config.toml
activation = "star_relu"
mlp_ratio = 4
bias = "all"
muon_scale = "original"
grad_clip = 3.0
Rows from block 3 of a small audio frame classifier, named by matrix and row number. Rows with one number belong to one neuron. Each number is 128 + 24 x the weight over its row's rms, rounded and kept within 0 to 255. All counts start at 0. Numbers have three digits each.
Before each neuron's rows are labels from the 100 clips, of 14848, where the neuron reaches its highest value: "lies over" is the class under the peak. Only what is clearly more common there than usual is listed. The data: single English command words and digits, spoken by a formant synthesiser in many voices.
# fc1: MLP up (model.blocks.3.mlp.fc1.weight, 1024x256), inputs 128-255
# fc2: MLP down (model.blocks.3.mlp.fc2.weight, 256x1024, transposed), outputs 128-255

lies over: /eɪ/; /ɛ/
fc1.611:118126119100154158117130109158121133146127143200098136119148146138152118127130151180145125128107140181145141129128137147125122112128096120110131133126105112143180163147156143108190093146108134109138140140172111131127080107128125134079140141133117123150138153129101140116133126111150124163087138112145180110134083122126070090142140102155125108123105086127080168137154122134104095131098
fc2.611:098135139148095134148109144151094090120112086139154162144129151142090162144120139149141123101151112092154127128125134158132110137142107091094141138158140143125112140094155182127091124089142113082164095115190165121115096113073150130109081152129160129110121120110128194131110137144110136131128157142157104106123125141145120115123167114127193118118084143135142118134151138119148082163156

lies over: /eɪ/
fc1.538:139154108131145161117152132143156149143103124162159140118159170148112144108135105165129140117149139135107133152137135153114169124086126152118147080107102149117121174135144158085182074094127106101164116140125089080140126126122140109118121110133147141121131112141163106140140155107134182137104098142141179135132140090089138132127141150117150123136119144119089138153131115166114084129101
fc2.538:072119129139089123121168125133154122097134118123121153085077090128106141126143202140121172159083148131104138127092144132123083165144157139123138155160109098108125145132142109127120103118138102131112147108088125134161141121079111120131131143143133169128115117119086147128106063096156073098111127114114068120125108140111096102108129144108147154121092147132150111105099154140151148100096

lies over: /l/
fc1.533:145105111112142115137109069125127148119136127153145125121109126130089140116150139168142139175146129153172127123123112110181112130115133130143176142154088088128131128115149140126080108113150126143161099113096163099114138107105156141141134184121118111141105118152138129134103113125135142154146163111157155118160164132123175132140146147132091126137082111146120136175118155148106115148113
fc2.533:099137152133174120120126151142100139121105136087118111101147138137157136144154088098111123115094196092138150108114111145127114129117079149117120169177171156139145190115152179156178157118093144101116137151139096117077127096110120148132123143121090138110104150123122138153099131131126086143136124122131106131096082153101136127119113096099110096113150116107112134122114140124118158099144

lies over: /eɪ/
fc1.469:133135137158137150124136109117155124114119074106125147167107104137125161072161157138117144137131116176105144155142135109176112139111070093129131138146141102144181188120097137144174127115113149138126128135090100139119116175163133133142110116104112092142126139095138151126124131162138154151106166152111152124159095169132158127100148138126124162163113117128058143129105130149147129117124
fc2.469:134121145090096083161120120124138091129091153123103103101140178179187115135119154136127096142128135091110177163135173105162084137061146118130146139057119094143129119136190092098127139144174138106163168134154140130145115139147163114152137137102104134155134159149108078107098142105116097108109140142167095147142161124124147112084132153142123095125132135152142100138126167160118146095159

lies over: /ɹ/
fc1.105:119097137156122111144101113087142091132132081107172149169131124130120095169140138167170157129133134157068090110128133137104153165102148147153131130091117104087115105117114143105130137138121128111121138162149143153129086099137107140141128141082134097184127117100150091124125133172114115114145151117101120110168121135131142138148094148147117098107128147155134141099127152085130100100182
fc2.105:160145122120160060111130075142134121143128143107129176129127106145132144155115108117136153118144159146084106151177094116127148062125101158129118115123145130151142133113137098180106119173114109128130129127119120141187106119121093127088159134092155142123159126129100102119079115140170098111139123168180166149129136102135167110137110098142136099105121140113141115129145121140164109112135

lies over: /l/
fc1.35:121086119102115079138111146140140111107125090175169119135143159092127108109104131122106127158131101127126163121143159137185138120105134165131130107139146074143162113123135099124110116173124191158128124070080152095163145125119175126101146145054119171153101167131163112123149174129125119132123177132128083101122160152097115117151082131151173168096134122148094160130152123151146139061152
fc2.35:093123076099106153169127136143103170149092186121119159137127109144113102139128140137136191121132112183149131115124137147136110133107105157117080153103122113137133123121108160135146108121085121104167160165092139191068165122140133135123129186162152124139080160131132134114136136130147118164130113137186122139170112097077155118103156108166125132110149142105129097128116139122114076115083

lies over: /ɝ/
fc1.385:098111119108146092127121112130063126117131139186138164149119141154133129127169143149129131173096141144110136121075134140136130116156104171147114134138157103112124133157110097125172137131122131155109117149147150136139111130144133141166112128179117164177109146096109092150123100110130146113106136107112103101104150146192121142105118138077128090137136135139135120137111139094133095141136
fc2.385:153148094128115138084125113110181125170096122128116122121153140149112099109118111128131131122165157164160104132159116078140137107118091120118081164145151129116125145136136092170122059170144141126138148109127121145093134155154109118123103123109149102112133116159152152124132146134166113131160137120135135110155147110128155165125115043126144086108145117086151121109117103135121122105090

lies over: /k/
fc1.642:135123115115117106150170111128145111153116157092096071139118104119152142151131125116074098159160105163136114116120116117112154118123137133106122149151130130143129106101131140083113123153132146170142118107114063161080090179081150140077108101119077134115138153136126146118124139138134095125145129150073114151110153099153146125125113147121164109146161131123147128107116104114156114110137
fc2.642:119170148146151110113091120152164150117159111129090145134147180125106106172118096161159103110178134135140157131141133128140154124147140113193131155128096099086114119145176170145140154203159128095121089166168163154124112131097107154141159146148159119117126100085146096115138108115130115115144112114141090156151108149135134106100150132094094128162118138152144153118122128109160087144117

lies over: /ɹ/
fc1.144:094103118133114105148133087147108128124137141164114134125165148135121180160136105169136117127089156124145192165130136149136143123130138158125148122130127114117183106139158137151091105134114146110115095149124126123169117119141129122192132127143143135110141124141176123163128146074124154117116119113101109116125154113086175070147129164114174126117133135115130112162134147111170102126122
fc2.144:107131114097108182165103116131156149155102136156162159135136136110120123135154128144091131128142195129184076130115153122129124124115119137135113168119144078140052156124131120074148121122120124091173155160115135126101139174107107158113142192133113147105105151124121159160117113119142125131134111108186131118094129167121118121150124074134130116115107126116128124134157133161105072129131

lies over: /l/
fc1.301:106105122124161113153129109091112139138152120131133074145139104117151106114149111138079110170141162156123138098134175131164133107103118169115163146091110113162153151115115129110130136120093164144137098133100166120131119105177150158124121117137152129164171139080116093106118120136148107142143137136135101136103165108117110116155123154120142132142171099163117170143178134126170131095109
fc2.301:118133107117085157150143148143089122116114130137105132096122109118116143112108109092128150126164154173168125120116119136128133119160156120135119117110143102102110137145155189134084149079172147152148141126132143144142094129136162106103112146092155111148129109143157108140163100128153123155136142141141121089126137096125129107113110157099110116152106106148111105063126148097141095081135

lies over: /t/
fc1.302:099150162155155066126104124145123109129175134136147107102130136102118112155125114149106152126122143097152136155130149110119100126135112107156081147130124149085142065115092139137151117140106126145165079154110139134120141152085099112142127127122159112094102144126117169133112112113157113189148121148151156127128082164105123108099156111108158153140166147162115142153088133098116118123082
fc2.302:125159079147128149161096091088115123130091139111106104146146126128118150109110083128114123091127136140151123139115145176136162142139155139098147126140103157145095162140169117155124126092102131123062147081115114139117127129164135144049125126125136142155078146103104140103081092145120137157123115102128148086196145120110133133140101134126119122117097098120108115142128139143127166119155

lies over: /oʊ/
fc1.452:138117111125072100142101141134155126107106091108132180141169141127174151116179094150123112132106133139103091152169154117157152127159128094183154128143108116153100108169138124157112089148163125122111153094075138125155102122111120134168131155134150145089112106152138158114155141125191137136111127162136140159138100143122132097160127139094153119119175134131128107103117095153151119143162
fc2.452:148124162168171112115132139122115128125141104131116105109103119112119109129082132152100133139122105104114162115088139099076143140099131157111115115113090100116138114107088143095157109139102151114143120105113156116121156119084166181181099079113151119141117138167080127134178145136108126120153106148127091116136125146127147151086130151148166189159102109108105151162130127098107137139097

lies over: /l/; /oʊ/
fc1.416:122109121107125107142067119082128140109150143145136115146136109143133163115136113126149122164111068112102118111172140094147166084141136107172163127172127115153099149158132097140129089137132112111146140100129120101113135105107139178131184157119142152157136130125156137134148141144111156128146137178126083103123105105106151110131091110150142163069131133137142090165167085129128128079109
fc2.416:139098132157147169128153174111105124150144119109172124134115100109084127123098110136120088142115158143093166122092099152138095151120085166095152134117134106135148103111128121076110140121094158105119123132158138155109116104161165113143095119139113118108162132129121134143119104164131133085129113155131163128146126074100164130125127115115161131172147135114142129123123088129114123145121

lies over: /oʊ/
fc1.588:161157151073123112115104129099153114136125139178124074153133173140148143129150110115086113198127146136129120138150108157146120112106145122146115135147154133120146139122160156137144112060168108104160140088149109130097135118116135164140103151157083114125092131177117135156146089124143132141123116151170142121129146095103086097099131105145155130111137100089092049118130133071130091158132
fc2.588:102158118142143178142140176149093148093129093115092128064132131182100192150130139128191142107131123150136159094146146086146146151102101131106137144154109139085092165139158120139091085131062126133145135131163095132143142142103138102086130090081147141161144147151116115096099161117153101136089129117100095097110066122154126156098118127119112137124066162132106160125119142151132151144131

lies over: /d/
fc1.407:133154137103219106105096134133124138119142126135144127094129114087094113123169137162118130077158122130140104121139148140130168118141142116144107147108114127130118115130116102102159100093113129119119118113150126179142131091138143128087154145124143084113121120120108091081105159127099163152121115119138140124122072144157145126114145140106107150134102093146112131122138135123086117116078
fc2.407:132135143132096145119143107117120138153125137103090104167134128132096166115113091121139114117097119086134122124166139151144126182138119167148118149131146160130183102143137193160129133134093105130139096133131134110125112119098119093126095108118148093165127124117106128130090124150162129124143158139118142098138126121138149167128149125139113118127133154148160141124106164148111122164148

lies over: /k/
fc1.181:134155156149107120126158131126119115133158112118104109146147158122123065120125102116156170140177163169098146162132113143110128127130130172147153157118147104117136116141132109066137116134150084167095164129110130117126135119148119122116069106109137127139132141090131133132112111112143100114158120161106119119099107121124119159117178148100156135138163147121122161136155170146108144133082
fc2.181:122118097126096085105139114152133121135119139135124126132117098149109147128121141083150124186103134149153115174118126124119122127094159106098143104153087107101081158131112115160097084117160124119116111105119109138136137121126168145133141115136110101140131073153153128089131130161145189160116121097150149169138153115123133127136095130088096108159064137145099134125160063148149132127144

lies over: /p/; /ɝ/
fc1.721:139133121104126167166168045112136122197097122127125118116130143103139150138153123117124119105116118140103101142176094166135127136148072104090161157148160148129122144108138157166172137133187141130099098127137106146110107140138147095144091087178133148129138082148088137141110105114126073150140113127119128133184136168134122095133154149093077161152100135120151120109112167124142141123096
fc2.721:145136189111101127126099160146094093134124137132107115127130096108093104091124152110136145144159087073136092119111144128141133134135160115114141142105155135112144099144108164165166111065134099084116160126135158103112126104118152111113148146092098130128100165138138124159133128133166165117102105128141137122080151085138136128079139148149154123111118144095070093078125123129083105134131

lies over: /l/
fc1.154:135173118148124115136073113094110122142120174158129124137163159117157143124134133106127132153118182155065110138161163102122172096112135134139135147126129137136160140145150116120125120115168087128099160059131123128149148137137147143139082161120117140165122089122131124148115160125173147118116155112087109154108099148110110141197130112138165112132162196116114145174124161129156142095107
fc2.154:140133107133155159126115154143117118136132100144124126142097061164108149159108121145135146161181124128154130158138097106154132189160086104133162165149152084105121159105120173144127127106155110122078102151166117167137087115141157107111119091120133113153157108124168129124087135169157115145135127121116147132104129112088103121136152132091137172121126145128128104112126133162138103134103

lies over: /s/; /k/
fc1.695:111111150178109154123112115129118118118120157100194127102097106108119162113160138092122089129156132100141128103123108140110139110132111155151141112109098097117173130112131142120140157117157146156131175134141047108115144084166166150184084167130127120165129138113105120155099111131143128158111116137140142126141134138153118123152182132066121136156085107149125144157087114092136156136163
fc2.695:124134123137133171111160063131118141131109091079078151156094106099115159128147145083083153143148165112149099144155110098143108088111100122104095110139136147141143097175150135142084106097144097130125115126133105132114117169081126144127172123147103108101129180160149138081099135113121106106116127098159119147162141123136143093133125088123133121135135102127089134156133135118124138158104

lies over: /t/
fc1.714:136203149126145167159147117126104137127130097164140141125130106116145118151193125134124148091110145096139139106119140102109079133130151137120175152105122074098148130112123141136113131177160069115098134144126110175101179112122124148162096148136123128137111118121137122093139161125155165123121149124128143119212111143102107129118133124126129148081144131130116119190142109131117141126154
fc2.714:149124121137147182133128121150131128166115127111123149129122094118085130121158126120143168121117117130102133132144118154180165145059122114123123137173128147139143203118135129086150102144131106152124111123148119083125156095127144156071123090114086163122154135118141146132123136106121132124105188137094117109114074122105148180144143101146113087126121155129107121119104140125117142113142

lies over: /s/; /z/
fc1.471:112112115181155139094129164101142123129121122143142129155124133121146109087159152111131099103122096151116113148116105097158125161100118158135107148154139121110141119118153121105100136105143129069109106130164146076157161105114107150112115089114115102167108137164101125111146149145129137114136159156118137101135106142164125156122160121181142167151141123133129130132144095114105137112173
fc2.471:120153129146101102129108113168122116109113116157098116100089104102128168144132108174119129142087129071093123066111173139127117117147112115135091140126093123113090143113157113117111100138103101134156140076105134115094105153090129154094151133142136117120099093083122116113149141132156139108156143100141132113141092137106140042137095108095145137123091117108156148165123140100110108149112

lies over: /d/; /t/
fc1.172:112124148125092140154119122080117074112084112159125097143128163102161104093118121125124162143104098115106127137113125112103167097127109084090110098122142158124151162129130131170105125123131137139105114123134143133139112111113108140115163098140118124117193109147142167124103139112130116153122153141118135159104151121106104120069146128147135126078132124144137121063138106103125106117135
fc2.172:151114088149137153128148180110141093136175179091156145098183128131146100120130160115136116135120148114156144150105098124102170086149118127116137098108092130108124139105129125109170167132108168133080123116125081147138135158136098068146113126118139147093077142078131120117137124160112085138170115146179135107117133117127131134143108140134117134099118138116118104098136098094142138122129

lies over: /t/
fc1.327:151091140132158124159146131098098126116107098147153138097131123123136126115108122137146147113080148154128093117127104119093138093096134094149130095139132117123111153135165138129138156112144124127110121141096124157123150131157120129134125178107152092175153144141118132102066100068178156117147128116131116145117117113120125125111153114096126104137116083177129108096117115091155151128176
fc2.327:097144152100124134093135122124170099125131140143129146105132102155149125127118136080081117161101171121142104168140123157112161108164109142120116138098153105129140150123110125113138158136090087103105096137098094153144159122143136130104126113078147120119124157130128124126136117107110106113124119138114130070147103131168171129122132081128163090158119111139144072121105175124186140122135

lies over: /oʊ/
fc1.165:120143164132104117139153159135126147148127101144132112077161142142135138164118119159115121164145149105152119141134135163129166150150158120135162143153171121115120131131137175113111118081117112093141120130165129174144135126152136115178131107134127163085126095108125119134102150058161116164149147153115097128101147127136124062138154130117127135118090124151126090150182122117106097159126
fc2.165:141145137111126149106153074176107135139130141132123149126127129115126131144160132108146198107116140112156128136139130154143164084134113130154123109137103181183118142133142095106156128082171154109126138152147136119120161114131109101068144130146128143149122118121092134135120122149135100103124096175126158148119097092131137159163094124066143147125116124124122173131076157176103105148108

lies over: /ɹ/
fc1.449:151087133104106146109141128139143123182113106158137171162149129156160166123062145126118133133139134137138157164142133159100125112104133169137138126118163095072116110122129131148130149152128074126131115165143146099125104118137125142121091138168141164150126131122093165117133117149140145133137090186133156118118140128092120078167125154156142149083130169133174117097167135160121145123114
fc2.449:103128140133086143129122111097160114144115161083121146168163095109142103112192102145155125144104160167139125130133127093133179124117157113166134084098069125136148100144145126121129086108140157095145137122134134095124139166140115112144129131138085146157156164144136104118137148164107106114137132118107158110117141140130160115140147135126107117104078127169121133140120150142093081089102

lies over: /oʊ/
fc1.419:137158133137130155165098144122119170160122134119100122121106121117155174100137121138078128139135117128118145129120131102143153117113129107108158124143131122144132128142113092102144099094103143129157153130159139137133151103132154155128112139124117128144142154113135127064122149148113144141165136107146129111105100179125117169091135115103096163137133156088113083110112112168123157198091
fc2.419:172171135128142113118145115138129109127133077152125152128122171137116095143140118151146142092129121168154170157126153141150135108134136107104119129120084086152154127127134116149134108180112124133174120105086052156117127104130121124180136151138138062126136098095147108114155191142173071078110134127117151089155165077136126157098111145107115114112156130103099090136108158136142130090114

lies over: /s/
fc1.392:137137106141123167160130132124101119143165121131134176107071110124138072177118146072149101117120151146116128123113111181146056165165156106094161103154111129117082137084114110131126142137103111161097136122142132117127142125135129162136139125122179151149120108170122112105119154144143141119093119119119188191110129093140130157119155107128125092135126133137114139113162123126149082124135
fc2.392:104143141149125101145115175117106124139091122091102133147158113134150150144117147123128139138148116099106143142094157132149144121155114140099094118140128095095093178128115171123174136114121116135184143124146155149142125127133155133122142120128161071122136095166153103135151122133066085179119091144135116120164121157131119147114133130098165132144137104144129108131132081139167136145109

lies over: /ɹ/
fc1.486:116131150120142151094121144122120098139145175164124186151165160163120151124166177149138107137164134129133116119161117159076150127089155113122188118133134139069137127085112163113126140132102080106112149114171177109144113108152122125080143120198148138156100144135122162140150105136116116096150116106150142099145121137113111140121157184173126117127136142123158128199127110131092130113117
fc2.486:119094165120109156140116137152151124132120146106126128113145106152124119123135088139149139127118163170096154134155141114127122117083119114134130124119090126136128094113154123091095137148134140081131095133124144098176136167136098143143130149088093133115128126101156136100134144117068147137128095119105149142091159105111138157155147069127105156073136106162134153077158131142130117070105

lies over: /ɹ/
fc1.671:132131154139100113090110118073126100140178138163147148078135160099111141096140131145100131136096159073104147135116165107117171129176147123154126117121153138085116162123111109120109112125128144099097146123122111132144108138151149129133141157118174124181130175127147121130132122081139139140135114090121130124123131103081098116146165168122134133149170114092171171149135118163153152139136
fc2.671:118103113136087156100108103098140130142131169150158179078111148136107133157071150097109130091110129138102140097141153151098109088146161148132182180066111138130145109100104139118127139142097151120119092072140132152145134116122161129129141124132144172115161120124118138118152151151133110146134113118128094132135148120118159157146126091158145116164157133141143152083073173105157139124132

lies over: /oʊ/
fc1.626:108127117129137135114147141159108123122102123148102138148112152128124146110140150061103140149103105129157173132110130110169130159128149099159096133132108093083182137117151142138074177139145141108116123136120163100152148129158122149154139122110131161113099117161121099140146111118167135102140144071093109054134159125131144102126123092120155139127130110109115141162158091142152139101118
fc2.626:090122143114157137135120129140104168087142138139140137134158157115132122146120111146135050177112138099116103105115115128126161154111122151146121165107108121155103073102101107117125106155126157136152151093132140119070151159125167136123136158110130117130127140106139098128150125139096135114117158110173111143137126159113072124102111110157131142088092111118131136153112114142145164124158

lies over: /l/
fc1.652:127105139146159104156117111089126114134122122123161177114121126112118127123143141135113124127090111107098146141128161132125127104118144175171138147116165115139143083106104112138155136162099148127115113111152138090128137092154133138111163159111145115183105129106149109098143099162106110133125181132104106115114124137062152067110074150176140152123123146159108101125223115131152119123167
fc2.652:119134124142114073141114163133142172146122128169127133121128131086160141131092127145114144156100167158119159139112169119134137128135108143120117117112138106125098173104109183124114175151125152137149184130135141155111078146136178143112137158127158109154129160105151148134126105130153142150124189152157153106134157137139127105157119147178133121148190115109108151135108157143126083092135

lies over: /oʊ/; /aʊ/
fc1.245:132130144136120136110125149085174124118125136134139115155171124168156091118162146107107121130124156131143122175154153120113124087152171074083121159110159141123150124134119125138131117141140117159112133104102130114110145123141115147154113142131138097117145160143125116157120160143118101114102116141144121084159131142099143195157138120139116108109096123210136161139118163124127154129147
fc2.245:138149142117098094138095130078041145140151107150092110134120127140175152133128160161175156135170113160109152121116087106126142145113144108129139143114128108119102122119116106159125131147107117102135134159145142095114167137170153160135112159133144100121174158128098082132143148155122135103139157173114182123121102126143151120103090127120114109122175099105112162143133145137157132109132

lies over: /k/
fc1.332:108120146109115097159196135110080151135133137125096109151115120144122159143121131126151125096126124104126108151118057105133105181092140133102118109121112138129139144094166156145156122085158131127100110098133106163142134127128168107115138140134123114106119101145103144118127126086094093145122145102144125166119139142153094169095134089131175113132142140121120102112124107145144145146103
fc2.332:094116126154103175170113124142148119124088131144099123113126158114142131117147118121130093195128138111121128143090190133106164107131106161132111092110110120135119161114106162099199126123116092127115139142127132125121193111174134100128097142136119163114135177126149107115085110109167145149131089120161138120122138105126124147132163124151141101099135152111145121108134144128146132165117

lies over: /oʊ/
fc1.70:125135148135131122132144180119162105097126084102143133129147177133142144106146088123127151159139141123156129120171121092159108105117134147154125184148112099114164152119140075117102121133126212140159129127091121120118159103145140154139148140105126144133100120162148131088144137148122208102124114120147101089162126159094144125116095077154109110145100093163151151127093146117146117108122
fc2.70:119162125114163150176090149141086164103154131187128113170128134127148114131126135137127121163118130170176114142081122106129141159125138128085108090102120130202133144074133135141181129091083117119105149135103152121075144134155126140110123124136097105148095126127110108155116166162140112129119114137125149113108148079156156142102090129145112104097148135144153120159079117172111121139106

lies over: /ɝ/
fc1.14:129096127112145151155141151115146134135111122155120111080124106150158153118171124116160154110181131084143125088118136106125131104101178188106097139156082136119123091122120135135142114178115190114138147120152083176174128106170130116149080117151116139131126131140117162184097125150109137145151074136122115155135154180127150116106098157109151152136134126148123090083151192089120153186135
fc2.14:133094074108116119169095093173125122099140126145116194092125132116177160062133112151171118160127137128128137118165148131187121106120145099094141139095124161109103129069127123165161122130114155111126111118110137144121098118102110165167152132137132077137131088140119117104089141108145122115109169147101126087161099139105067123125101143109137160134152106146170152141128105115162108165072

lies over: /k/
fc1.176:123112109110109140091132131145106126098123124112159140100122098153133165109179119183119126128124094093149163150135084114091109141145144123106117157115117134163101131128131171150127119116119117169141115118136094127072083144124125140147155121085127166138165111116109103160140153142142113152124109111143108105124125127124102104130195159112092109131160139071119163096136148139180161153112
fc2.176:122149134184124210115131137131147159121110167111130152134112121113116180135165116088138135112142115126117094142150083150089166173121076118119191093121126131132102145139114120127145125120121115088106109148109126101100098134106104165130101140137157099130103127148121141074131143162113137164111105110160148099132130095141166121119118111114125105121142105136096156138117083112088153143161

lies over: /d/
fc1.710:104141098126090095170104126101104185121118118115093101160117115114045106112159122122135079153098126132114125100111106105098142150138129183118122131078149147142143125122107155150083166153107111114106151108142112180157161114128158134104116113101098136144091129095149123111114134144155137122089140111111156138132147069128118158139103171124120110117146159148121157119137113149125139109117
fc2.710:128122173112148160103121155157088108123115131108148158131085196103155180160124135161138143146134116141133133152104085153155075093171131105145098155160088137138143137136163141103175113103141161176126131136115082134115120119115142116096139132115084170140118144120074131136158124123108133135155091127093142101136100180117107137136164141093113101121101124146137148103114124156096134170119

lies over: /s/
fc1.428:141083150153122094143107126142135138124100155123129148153105124118095145115138085164148131134181106074131091085124139090130096129122073135084125062090106128165113113143127115130134132142139127117121121156119122169148117125158080095101157122167143116126135154118104107152111128148130138127151155156164086106107097171132144142141126131139152144130126113173151155145094177117088112170159
fc2.428:164145116097119134155153164136122125137138129123119154112145135132177110127145183106154159106122171119110123119084129127088137103108150100128126146120132101083126153101127115118070124095145163107128060121124101180138113136082102098162148161100124163159114112113127145096116146151134116124123167100149153187149188113122174090091122147114092132102093123105143111158121124118155123122105

lies over: /s/
fc1.741:131146146133184134156130156119116131125109099126082128101189160158100100143147163124131104137099144105113170107126134139115175113110148133083146135156121127135105127154125133165116124116143176142109136118085167101149156120118137086125148110125091086110097135163116171131140172135145085118151142128096085118173131120114136145137115106139121095141107100146124156093119106092123189128124
fc2.741:146115153132153102127151120135119106118080141144106154194118136133127150098169151137102159092147170159120130133153146098068124111135157121169152153158113152120140114161147142130132163131112119122177145136157101146114126138139085158103116104123153088158108130133075113111129125113112190125126140148136162131098112077134121160133127157130142137130149116108120075145148137155110113120073

lies over: /s/
fc1.155:103171144113142161149151138123123106140117135145092138160082107174175093146103137114161084143119109147138126066089126142148113090164138121129131113175099144118092158111111130084086119151115113144134134127144096135120159166114159126130144115159126135142161096106161111114131152070128109128148128107095110188149115101080112147150137104109155127100147141148132092055168119150123127149152
fc2.155:144153119139131125143153127116134153124124102133119140094175115124133132107119146099142130112136116111098138122135123185121157103083152074137173141167124100131142130137113181119113137144161122153164148199106129099134146131133135131131133089157136136121134107139132124144042150143122105140100131158187091153103107123138137175112115138139162125123149120136107130147121129138147131117175

lies over: /t/
fc1.283:152162116125168111172121155136163105152111113106126121092127117109129106088142108108101134106135125104107153120094123127103142132136169126122142182094163120088133098159155122135131139149114160136144147123099156123108126132104160120143103153113156118153126164162146056172126137094126154124103135128120066161120166130054136134143125161114153111150131113128159123128148140174157171145153
fc2.283:136131104157126148115120141123122108063166100142141155131135129123118130150121127081115140146140171140121146145138070143147154136121140120129136142103127132116131140135122156152120160176110137132101115114123120111156113107126103184135078100174134174134156148135153076117144118104143143133129130125110097130119158134126139153157115127103110138098114103133154084139131144143103140109193

lies over: /k/; /t/
fc1.569:147078126131120110136144127189106119153101150159150115139148143138115123119138091126145143164134081116142099155130108137104125101212091139183096121166161128122094140177130134110151103121128125117124109122151127090096086144119140173153083179149128073155118155130129130113119154108141141134113144108084113144114124185120111137174142104088126126118168127141164104159126096133094171138113
fc2.569:161155144131139097109122175099148139154139137116133129103097136162130091163144115127173114085161148119152089103141102084121107134109129146100136129125112089113109182096128102139079124198131122155117117115143104154075126158118104115134184100165118163120128137106124118128131132146148150100101147093144140134176130145156148121117077123124151092141110130133073107122128140126137114118133

lies over: /ɹ/
fc1.456:108134109151116128116096125149146145148140108084177149096164088134159156115164101124147124077136117161134157123108106155085148143137139106143127103130174129135119099119099153138120127138135082117108092115150118136187097116128123129116077167167177097123179119115157166138104148129103106172090119128137112130121114141121131088142140142133095113111116151091154139113158141115128108140146
fc2.456:187080099149129144171093140143085124156158144145114163145107126092126129130117114134161145163114122153126140127158172142168147147093126173120111120110089127139143132156119125111119148130150152162172160150120148122118133118152117117109150155102130181133103153113136127117075143102154116123143104165129127096127143082119151142155120131142179103100130143150097133165089149164128129091106

lies over: /p/
fc1.24:151074121115111128121120150157090071114140107101166131162116110128131130099177136155106111122128099092119137163136073142137115179102126129121157133162117104131111098118147140112117141153162126129138136122129118107111148118064155089124108128140134125126156144135169138126102129129122127147125108131111098129146124140100120121107156200171140054119141121148115118125158095092134116112068
fc2.24:107102088145072157122168105099108149116108134128099099214130123113104143145089106107123102096151134093141123098134115067134135167167117151138102114155130146125134142162086122133149168100129109127153092160135101147108086153133107115129132071121131136125147132100090098160091152118141157153108094133122113131161113129169108123105083101106139146146085117103132164134102160147117122142146

lies over: /l/
fc1.240:110134098129157140144105141111175142106184142094121148155110160131160139115132135091137133126130105114123150122099161175159091102143157122143146145088098121128123088090109117138161142123136103095091131156165142106159134134107141150126153160121141136157114146088111127147141125174113109129153152107080097094129121144114165109142080139144157138145097127168104143108189136116151121109155
fc2.240:123126150149139037135120146150120159147111138171105132109121134113114088145103143188104131155120150192080169148122149115129157125122138114143105130140156079126124163124101119138145156167140140123141138115127129168092151147139159131143074144121158110145152127126154142089122115105119114140103124149178155156097098131127109126097114118208152182083183131120149087144098151136122119103116

lies over: /d/
fc1.672:145095081131079146186116115117121109131115094137097159131134114125135091153084116136111124162097158069114114111101116089085115130104134157149137136138133128147122115167104132083097126114128135140131141153081097116155130126125133142144150158142057086156165097147104094158160128103143144130135131128134083114129137122127120103151107125135103094151106128153147140139137085155137169140137
fc2.672:116111126122149170119131121125100109128132126133137123152134110124059143139131128162125124086111153115125122107108105139109149137134137152140137099103134153097174148158144127130120132113101143113120140132147135174140114159099144127086078157154134142138135150106135107110096067160132163101126103093103130160095161127097092137076164153106151107101209146119142126148118101109121092101101